{
  "dataset": "simulated telescope pictures of galaxies",
  "crop_scale_min": 0.8,
  "bias": "all",
  "drop_path": 0.15,
  "mixing": "mixup",
  "loss": "cross_entropy",
  "final_lr_fraction": 0
}
Rows from block 11 of a small image classifier, named by matrix and row number. Rows with one number belong to one neuron. Each number is 128 + 24 x the weight over its row's rms, rounded and kept within 0 to 255. All counts start at 0. Numbers have three digits each.
Before each neuron's rows are labels from the 100 images, of 14976, where the neuron reaches its highest value: "responds to" is what is common among them. Only what is clearly more common there than usual is listed. The data: simulated telescope pictures of galaxies.
# fc1: MLP up (model.blocks.11.mlp.fc1.weight, 512x256), inputs 148-184
# fc2: MLP down (model.blocks.11.mlp.fc2.weight, 256x512, transposed), outputs 148-184

responds to: irregular
fc1.57:118114058127125117139102140119131123129123158135116132105123104142124139181131049103109120121135119072071108114
fc2.57:112123114127131121105183118126139135126130122138104120142134139116153129104097248116134124141120122125167137150

responds to: flattened elliptical; small; kind: lensed arc
fc1.398:109075123116118095100085128090131107086131165095109146096131127090117088102112089096103135123138126128132105134
fc2.398:133131112124136137183137146158116142116141112119081107120109142125126112167100170138129140139144144117115167139

responds to: flattened elliptical
fc1.430:141128162108090126110176111176137165108154116096139087106105138153139139182115103088122154118125139122150118169
fc2.430:111170129150068159128131156128147139157154121141137124171106139123171137129114142140127168142132126122137118101

responds to: star cluster
fc1.403:182151124130124121097121133161113156060115130146123106175096123168124132113162104154137137140123097144118154117
fc2.403:073120129126136138155109134095145134198141130092157123129127117067120119155085130105146125137111135136170106159

responds to: lensed arc
fc1.185:131113103131085143105136159144085149116085119161109140156115144129124128093133080150102140120124105123137135170
fc2.185:093158129132131112084089156087140130139097157125112126105150114121098123119101130122136132149145114117129139140

responds to: winding: clockwise outward; barred spiral; kind: merging pair
fc1.179:105127096093090131189121111116142138133084134121123133121101130132127110167168115130155133205153135101100150125
fc2.179:142140164127158114135129135117137105142164141127118138119139130123128135153065124119118123037089139143145109079

responds to: two-armed spiral; winding: clockwise outward
fc1.428:111149146121104126127130142141119161101114166115139160117149137126124143086109123117116095116103112152098111162
fc2.428:128124123168128148115122128108165148155122136134131154138070100126184151170132156083122101142124134100114141148

responds to: round elliptical
fc1.120:117100124152112122106122127123122165130106143150098109187160117140166112109126135134134106128161116112107168097
fc2.120:103108191129131147104149193147137132122115159159086116170165146142127118142117162134092120098108142122117142118

responds to: edge-on disc
fc1.115:140097147123144111120135136140160091148149144114131140120121065131176151132134130088166097154119137105085127107
fc2.115:121146180118140142132159114172122136135131141178122156125122134163108151136115137121128133105139134125124131128

responds to: tilted; ring galaxy
fc1.199:132133132138098158166122174162115132135139135136117125145114152146125096146101140126108150120141145086072168066
fc2.199:108129104139114123104162114122157115110145116158124150095122137110132140132151137130136130128159142121189102228

responds to: star cluster
fc1.260:124132139112126102119133108202125124099133090145109113141114139154115141098124130109140142139158126121169132149
fc2.260:160118105120136114126124122126163137142126166127115131089121134083163149168113095108081174139165158112135148106

responds to: winding: clockwise outward; many-armed spiral; kind: two-armed spiral
fc1.388:133150086122096132135137151107143107150074153110134108147139146138151103168184112145185138179166124121112120117
fc2.388:127142145126145125111138112135106132112181099144121125090123129119130138174054137138105130071089138153135097108

responds to: bright star with spikes; barred spiral; kind: ring galaxy
fc1.21:082124094126115104104129108139166134117117114165108149131121108102127120117114176092169153160161144077176122162
fc2.21:173120155107132141123111131154118134137128134093158128116139124144133140170128070134100141112113133126028143134

responds to: irregular; merging pair
fc1.104:154142146137121127088094154111152122143095108169112112081110078102129134181148125100117115132130121071123126122
fc2.104:104131132153197073140165104154120131139125115134077150144140116103109160147128138125157078129107124156132140191

responds to: bright star with spikes; merging pair; kind: barred spiral
fc1.154:153112124146098120117111117143134130128117131156115132099149118119102115097130143147099119097119170137075152146
fc2.154:112110139138138120148155132110134088129129114100126104113141138163107153149144088126128129135118115145152143134

responds to: many stars; merging pair; kind: star cluster
fc1.299:156165139114152098137116121198099118112120113136077112105136095125144129124120105131150099134139074185140087113
fc2.299:075113077124128130133188122098115128137165128092142123114099163110152131138114133126139129139114128121113163084

responds to: irregular
fc1.186:124144108154115117140122147127113119123111130149108090159081080146128131144103124164183112151125108140110141116
fc2.186:119133112147111154129118180094137141138106095138142142114062113134084154162139147149133133157146109112109157109

responds to: noisy; barred spiral; winding: anticlockwise outward
fc1.149:138128143120141126099119122132164122131133155157153155123137140105137143120107118096133137129115163080127135115
fc2.149:152161128108133114130161127122120093181119119145072096130164086134100127104120128141151124077114120107145120168

responds to: many stars
fc1.261:198119098063143129127088172146134090083073146105088144118137166101112139151141116106108111108112158110119142128
fc2.261:111129155083112104173157115122142157098118101129157138129153111122125116110156145133134099152168167153138118125

responds to: irregular; many-armed spiral
fc1.128:162152140142173130105116151126128138132129178101114134130092117185109165109114143106162103102099114128116146087
fc2.128:088143124156136116113163095111152105165130093143123126102088097138093152142126119126119167135143120112135094186

responds to: noisy; round elliptical; kind: lensed arc
fc1.45:147094121106128157140118138132144107132126147114146176137130108099167170146173099125097149119174098066134109125
fc2.45:089148125103142134137130127107129159142155137130179142104124146117095107112113185123132119136088127126115117108

responds to: small; round elliptical; kind: flattened elliptical
fc1.338:095127128108131119119143120107109105132139117091130112132123113110170109115083130114165083159091147149146105144
fc2.338:064164120130141145169162130088108139199146148086142136138118119071156137133112098105141123134120101108153117137

responds to: edge-on disc
fc1.320:136146145138136123111137129174106083118114110121078141140114145128103161140147141113148139151140113128116104117
fc2.320:131109106128092132160155108101073170104172123126133096158130148123149087133119132141094155148162102143123160118

responds to: many-armed spiral; winding: clockwise outward; winding: anticlockwise outward
fc1.98:157114082159109154129141167116101139107105116127063147135123136119131158126143086155118112136122146122125154176
fc2.98:129162158122129163082135148124129135121177092144170112107109160142122118146162170106100124173124157127145133146

responds to: flattened elliptical
fc1.222:146113154140148105124165124168119155105123127122066131137171123137132115130113123113135120091073144138119100163
fc2.222:122137139116096130101113118123126145150115093145163117118116116114134115126130137166124129175186111123138121112

responds to: round elliptical
fc1.462:157087158131134130119101153129142095133096158145118096154138106135120135120081133123128088126116129121104136143
fc2.462:117183126129129113136175111132121147138173093124155127110093146109099145135115156152122099151115151127129098128

responds to: merging pair
fc1.43:111117131102122119127135121173094187135132120157115116136113072183136142140156053097129144169140085101131099182
fc2.43:115141155142139122142170119118134131120136139092140122129145158120124124110113228117134110100090138151137163131

responds to: many stars; round elliptical
fc1.189:169110150092118182145125192104146121107080137157084146122137151136096133126149138134145148112154129108113146128
fc2.189:084154115111116132135156068099114183160180129062181120128115113103159120125117132134117125154115139142141100140

responds to: many-armed spiral; winding: anticlockwise outward; kind: lensed arc
fc1.454:209151129138157141159072146125120135143114140098126146106118126150166164147122067137111117114105121142095134103
fc2.454:077129118134116113102161123125176132123130129183114128113135114072118134128131190100159143148170110124178110157

responds to: star cluster
fc1.385:125121153120125132144114164125086108091156142143145101103113162118152148172130072067095107094124121128131073132
fc2.385:167109168193137130111061165138163088161105147114139140121133120108078124161150137096113142112101167152127142101

responds to: ring galaxy; barred spiral
fc1.449:118109168139082161143119172124134142088128112090158174128115138134112130167147123126114142148118151090091144172
fc2.449:097146157147100127142144080111121147114135121187153140114123128121115139162144129136090137140154119111119143176

responds to: two-armed spiral; winding: clockwise outward; tilted
fc1.193:131142136128121133155165124097122127111113122119136100111126137122112141113142118144156119117131081144178119135
fc2.193:097114117123125121103145140122126138126161125122097139112135143155133106149143151105106132140131137123151163179

responds to: barred spiral; winding: anticlockwise outward; winding: clockwise outward
fc1.148:138167163141143125169143141156085147132117124127139129135150154130104096118088161164105114110112139144120134143
fc2.148:154127117142148114127142095143134146146100134134102119142130116151157129119143150126144115111097130122082178087

responds to: merging pair; barred spiral
fc1.92:095098112108117153125097146095150126172131160074145165088144155100114113150120133085131126133087140129151107175
fc2.92:168144104128128141129132078139108129050121146178114110129128125204114124111167131149131139121165131138119152111

responds to: winding: clockwise outward; many-armed spiral
fc1.474:138182145124117129141158133112104076126125123121138084133118115143108139152120093156163124130116078161178144145
fc2.474:118094104145145109118141057145132135151128143148116127120174125109187146124132141125134117163147112122137123105

responds to: barred spiral; merging pair
fc1.413:141133150154106175123106154083120116121126125139129128160111129135099106109136125129094136124129115136115107161
fc2.413:128104106126148112117170075159135137146125140126142123137155137117166121121119149137133118130114122122133142120

responds to: round elliptical
fc1.157:186123136150140113121132109161096163086108133151088113180156085126206141137118115129128131113157082102117115095
fc2.157:141116155132132141135166118138100123096117122147147125102146129156065125138176140128149126091122125131144106107

responds to: irregular; noisy; kind: barred spiral
fc1.41:158091124169073152143136115138138109117110090134134126132123130130168163118150116205146135157140109131121166134
fc2.41:095145153124157111136168133121087082123135128099105125158146128137111130121105111136096120104094129135153140108

responds to: winding: anticlockwise outward; two-armed spiral; kind: barred spiral
fc1.174:130121087075105097105103134149174101131125114164101178101151126081124127088130128095128135129162132122159142160
fc2.174:152114139114130135140090115141135121146120144086150128152113113126130160165121085123117138125123110131071135112

responds to: two-armed spiral; winding: clockwise outward; kind: merging pair
fc1.496:127156124146130119150155126108105177128109176132081141156121092106168117126134118119125105143116131112103148170
fc2.496:114129186127139145157130134140124143130153104150137128119124122120106135140136160119140147107169122089171076095

responds to: bright star with spikes; edge-on disc
fc1.429:120124076106124128145094160135130127118108105102141135111146153150084097104097111106113124093097116120116155116
fc2.429:142154126111149140135067116071165125117150138118193132168128148096177137136146141106124104176124139141135103133

responds to: bright star with spikes; many stars; flattened elliptical
fc1.416:119122141116126128112143124106099125125140171130140115116108111158091121152126090125113118142093143108131140207
fc2.416:111089112172127145168128116160114094098111155134124142080158152098142127123157134119151128108121122148132118085

responds to: star cluster
fc1.475:153137121139126103119155118172126141074106110149132081084153126201174119125154135164135129130157082121130152101
fc2.475:137172129125098140097136115103114141087133132136136131098092131151072134115156120145125141129141131116114136185

responds to: barred spiral; winding: anticlockwise outward
fc1.279:166120138115150149133104145118094151130110150109079090176121099147156129180100144147120110109125092139144121121
fc2.279:159179149120134136159122134085149105168122116138090123097068094126066133150126132138134120131142131131147082156

responds to: barred spiral; tilted; winding: anticlockwise outward
fc1.84:109114167136124127087163147148141142137126138128132135120159137124119124103116137098150124127133119141120132097
fc2.84:110137113132135142141161142120118132141100150123086119091113107121133143165157147134164165126181136153164142147

responds to: ring galaxy; tilted
fc1.325:107107119141095147118178129128111156079144122125110119127141125139119112128127056105117129118076128121079113159
fc2.325:138135094117148131150118127154125095185101138134128130131139112112143168148125157160117118136132115126142140059

responds to: many stars; lensed arc
fc1.86:156108187134150110098124106141108126112114139131119072155144093183120119128103117119156083083077053132131132184
fc2.86:098148129149095118155162170170140175110151106148126118040147158117118072098106163099102124146117138132109144158

responds to: merging pair; lensed arc
fc1.40:159091120079143108163109121155101111127061160146097078139145081153183151160127132160143083116146079118143133118
fc2.40:119100100134125123151134128117086100137144095116159116103156120141153115163177117142107105096133111129127127197

responds to: merging pair
fc1.453:123176091144096107111134113123095175144134140082141120086128133080147092113119137143140121120162127123120134131
fc2.453:137140145122116143139116174121141124124111174135107140075103163152043090157147129124109147122116084137113169163

responds to: two-armed spiral; irregular
fc1.344:105108097120106125105165151175101127131142162127081150108138147104091122118089126094099103095114157122133125162
fc2.344:139143111126159108113103141158138107095106129111088136100174129153120125164116150131127125134160137150111158104

responds to: barred spiral; tilted; winding: anticlockwise outward
fc1.464:162123143128145145117082152087121112121122149118116114192114112134136127139120142179126108114141070177145101097
fc2.464:176183135121130133128115146082119100166106127116101104132077078106120131153131126157138122119148131151141094129

responds to: two-armed spiral; merging pair
fc1.156:098121124117100134116143137158142149092119096194136135112146114121110120108137173128204159125138150085193123167
fc2.156:187137140124144128108100143154128127145113110099126113155141139160125136155115101120070119118098126123021172138

responds to: round elliptical; small
fc1.289:128113115103113098130120128176147126124125115153061157109143115112150124108099109128141124129128157146114168117
fc2.289:123069119111132176130110157174127107110103111149126154068170144122087143131148128070133114089136139107108154138

responds to: tilted; winding: clockwise outward; many-armed spiral
fc1.491:115146144148131137156190131113139131139158110133158181168122145117116120115137135159133138098132140057157135154
fc2.491:132157139149166096120107124149167135151136150133097130125173109093148113098074177098136091119115132132145132118

responds to: irregular; bright star with spikes
fc1.345:127117116116140179179144157100090140157118159138135119108098088116146111126060123177135119112140128069133165100
fc2.345:130088126128120126104129133136141140143116101157114137180127120100105181074111140118100135112159079125131114097

responds to: noisy; irregular
fc1.283:169117111135107166116151131130111133146116129138139136115119144091127173151159134110087136132146109078115114141
fc2.283:095114073113111150106151092141093112140121119109194129121126106115121163105158109174124142163163144164138107113

responds to: two-armed spiral; winding: anticlockwise outward
fc1.371:103123120139103100122121127139170152090107118168113140117123108123105109109133168106183148159142152074157147173
fc2.371:171125154117131139106121134164117128154121108094147134142155121150135121156116093142077146099102133132034150138

responds to: round elliptical
fc1.459:169133147139127102115091122158109102110102105164121119108140070127120129124156087152156121094159085125146088132
fc2.459:142124105156103133070089095132171134113104184099127108134180126125142125149098079119135131095083155124104144134

responds to: star cluster
fc1.192:197147132154119121100119138142102145062119125148120105170093112163124136109158095161132132135129111133121158132
fc2.192:079120121124139134141107133097147118202140127090142135127140121062128125145085135102151123137110133133170104153

responds to: winding: anticlockwise outward; many-armed spiral; kind: barred spiral
fc1.105:146134121167146132165132147118112120119149146119123083158115144131134134128091134149140067060073128140144122135
fc2.105:138117115129115140122123108109133128142060138114137131085121099157121126136194093108118150171155128128089138104

responds to: bright star with spikes; barred spiral; kind: edge-on disc
fc1.224:135120139123127140114160113152081116113135137111101145129141125134136124084114150132142140142115121155108138135
fc2.224:123122113116115169083123119106104100142103142110142141097130131145136158149175098158107105115154136127139109132

responds to: many stars; merging pair; kind: irregular
fc1.421:155142149155098164147108149101111169107122140127124120178092104137134115158148111132122136132131120124116125147
fc2.421:108124103116145108095152060151147144147125142129158103155183103112130143086103148152123114133121145116123131143

responds to: lensed arc
fc1.234:140158118118132104126072116093119137129125169119123139118084108116138136145097132133141098141113132105092116112
fc2.234:150131190149118110106130118161122146179120152128177140169177126146182123144166133137107141106107152116163113140

responds to: star cluster; edge-on disc
fc1.72:190121103148105117081152128166107143056106124149087143143115132163135136110135125143112156128145086122133127105
fc2.72:122132110164108102131153126141145142099121138152094104032151112143084133119132121101152097105116138130140150207

responds to: two-armed spiral; winding: clockwise outward; winding: anticlockwise outward
fc1.366:149113105089121086135116128135153131122114098155124146104104132122132198117142104124151127125143137112170105166
fc2.366:142129128129142150119127121144112111178119150094168153115143139143127146167133094149107122117125128145080143096

responds to: irregular
fc1.10:130067103083120112161113111139132082110134122130156092053135137171152111143183137147144094104153109156124169163
fc2.10:140156117135116150140134105145097160128126123133167099153185102151164104142145117144088143118170149106116147116

responds to: small; irregular
fc1.163:110093074110104128148114143116113098140135122140143125090117099133160158179167054104110145146154083099167109138
fc2.163:114134148135116150139134136190116160130140115119131116123121147124091097104102219116143132139112133123096147139

responds to: bright star with spikes; barred spiral; winding: clockwise outward
fc1.135:111124120122086113126139142161120138129125148151122145124118140115093108107134148134124112134119180105118154136
fc2.135:130148127132153124159137139089127092137125134092101111125136118153128127163126089122121130130114130155123128136

responds to: two-armed spiral; merging pair
fc1.150:129182123163119120110122139114123121118125108150158139150140103147103195110117121093115156106132102090181117120
fc2.150:140126107130164093153134136105100078158117138127097098105117104130140157161134130162156114113148103122161143123

responds to: tilted; barred spiral; winding: anticlockwise outward
fc1.418:144095150130097157089105206132157113077129139119097131132086160119115120114165123116106144113146166137101169082
fc2.418:071131110146128140134151158100147118163149115127150164094102111142064125124142096130159112116088126113162100175

responds to: tilted; barred spiral; winding: anticlockwise outward
fc1.251:124137113140098132102159119145114182105131140106144127103077157124125099120125160143159149123126179104126112147
fc2.251:107121132120101130099134162135146154180104128168114111085169140141114083177104175097152104125137160133088180162

responds to: round elliptical
fc1.469:127136139122132117138087133121166144138096128146143152084153099127131157129157107120152116127098124095135137120
fc2.469:117138120134084097147163189148119114142104093165114122095170117172107094134114162142112105132137114108082165154

responds to: many stars; merging pair; kind: irregular
fc1.309:125138165131136150135143116095129146141097155114107124158112097153085153180119104105146132110104072145132137187
fc2.309:105105093122114121119151150150142148081139133165111140098163166133149101138119141130097121140133141128123153110

responds to: barred spiral; winding: clockwise outward; winding: anticlockwise outward
fc1.162:122117176156126157098132148106116179119129144116153114117106129183112119112105121086107126118098127120100082136
fc2.162:154113123113152137101134066150128132163123126160167103193141090154119156104115135174117132131149165136119124132

responds to: edge-on disc
fc1.124:139122149119064155133130147139080150116130123138149080102106110133137090182132089085111128105140112118136087133
fc2.124:164094119162143113123064139128170092192103140095139119098135109124111135145133112125114128092110137125138113124

responds to: barred spiral; winding: anticlockwise outward; winding: clockwise outward
fc1.175:178147142132171121135121120132119164091117178134078075175121074117147137147110143134103074101138109135133129116
fc2.175:138162177164153131166107124126117087157122130146112144108097122129057145077115135129128128125112125130141098137

responds to: round elliptical; flattened elliptical
fc1.198:162136151135142104104159102166114145073129106136155103088165125178163162152168146135173072129107107146158111094
fc2.198:152137136145163162140143110108121104082094167136118151120090087164076191106160107156160113121126133101145082130

responds to: winding: clockwise outward; merging pair; kind: two-armed spiral
fc1.461:154094093174109128132099129155116098088107128098144136074147162101164130122151124113091129180144171096133126165
fc2.461:133087168143131131128129144158121114115101112145102119136119148101124118135121097127131150101128116114149123094

responds to: two-armed spiral; winding: anticlockwise outward; winding: clockwise outward
fc1.488:104123089140119136177173143158087104090117122136099141110126155139091152111093136142111148087103118088165183127
fc2.488:082147093150134134096165141157130101163112120119109122106186132137105125129134141094137112132161154133133114116

responds to: edge-on disc; small
fc1.216:152099092143124118145128132194114085101132088151118135125113110127151179174107119148172117128110108116107103112
fc2.216:130135109114111150142120148114141153130139157111156043135096141138113106144176112125128131167168150082134152112

responds to: many stars; many-armed spiral; kind: flattened elliptical
fc1.208:138128145130156110109154140141090135132132172123109161136106144148100190103108120107136103122105127117117166150
fc2.208:078172106112144108114177107070149091193122126144097135108129082118110175122142111138157090135148120133140109176

responds to: many-armed spiral; winding: anticlockwise outward; tilted
fc1.235:192132136135136114110111123127102150140120169119101141157096144143135140120125084094074124110074145147082138115
fc2.235:086122116122141124093151126109177123124127120171135112135127111099140144140133187121180130145193108113195102142

responds to: many-armed spiral; tilted; winding: anticlockwise outward
fc1.229:146122101191146167124123119112098148121128138074133113141119135115102137156130072190104111138120115150084120125
fc2.229:150116141129109110154127132152140151180105134158107128081161110149118107159154153125128112125119139142104135172

responds to: many-armed spiral; winding: anticlockwise outward; winding: clockwise outward
fc1.375:127096125147110125107113122125160110114127123117133121131176168124169177138160104168184081164133100143126141115
fc2.375:145120088147116139116135114128111163172121103155114124131128123111161116138128126171128113145146133119104112150

responds to: winding: anticlockwise outward; barred spiral; kind: many-armed spiral
fc1.262:096162160137124124098159138108151184113112166114154137135140103139124147104119136104123120127107131124117142112
fc2.262:110180100127124129136110122097132133119126131123141126142047091120098150133137136130187150125138112109134114156

responds to: barred spiral; winding: clockwise outward; winding: anticlockwise outward
fc1.332:150104153162037130173134162131110166123155091147140102093130137168112118137105126129106141117119109135152165192
fc2.332:143095076123102149111087095115159115108137142079104154099126120077172149116116107142091145146132133128154155146

responds to: merging pair
fc1.501:150157123104117116147104191116125156146117126134137140096091086168104134140125126097147117133111131094150156133
fc2.501:145196118139137138145097145084098105128123176104122129156076106155064142135142115136165111149111098146163135118

responds to: many stars; irregular; kind: edge-on disc
fc1.296:111156098131113126147133134078142114139137147126152113102091143147136114182097126118155117182089146095127132133
fc2.296:131123129139137119144148109130138091132122135124105122098143128147077130127152122116146108129129116172132149090

responds to: two-armed spiral; edge-on disc
fc1.323:109119135140111103103096115144173151130114123146132130082152122121114128122115168082165121165130127140125114149
fc2.323:169133166110129125130108146156119137158113113098154133155132137132117092151124128144089143123112126138039163139

responds to: star cluster
fc1.64:138075124156080146150151118135127110101093098161114122165158105097157127126152133175157120129141111147111118124
fc2.64:094149127141165127161139144052132112140132128121141128118127120122115154116111137171104110116137130140163120109

responds to: ring galaxy; small; tilted
fc1.187:110105128139088162156155166136128122046113139111085150134093184113117112132137100132137147133119141100126165172
fc2.187:164174103135135103129104124135138107192119130145122130108123076122139151121127151168125111132126118131143101120

responds to: noisy; merging pair; kind: irregular
fc1.362:132171121148077149134124152117121146123141103142133121119132145159129099124135127161096125122153123136127096139
fc2.362:105067140133148114131121105132159127151108133117147143145126148079143148164130150089150131137102126111132148131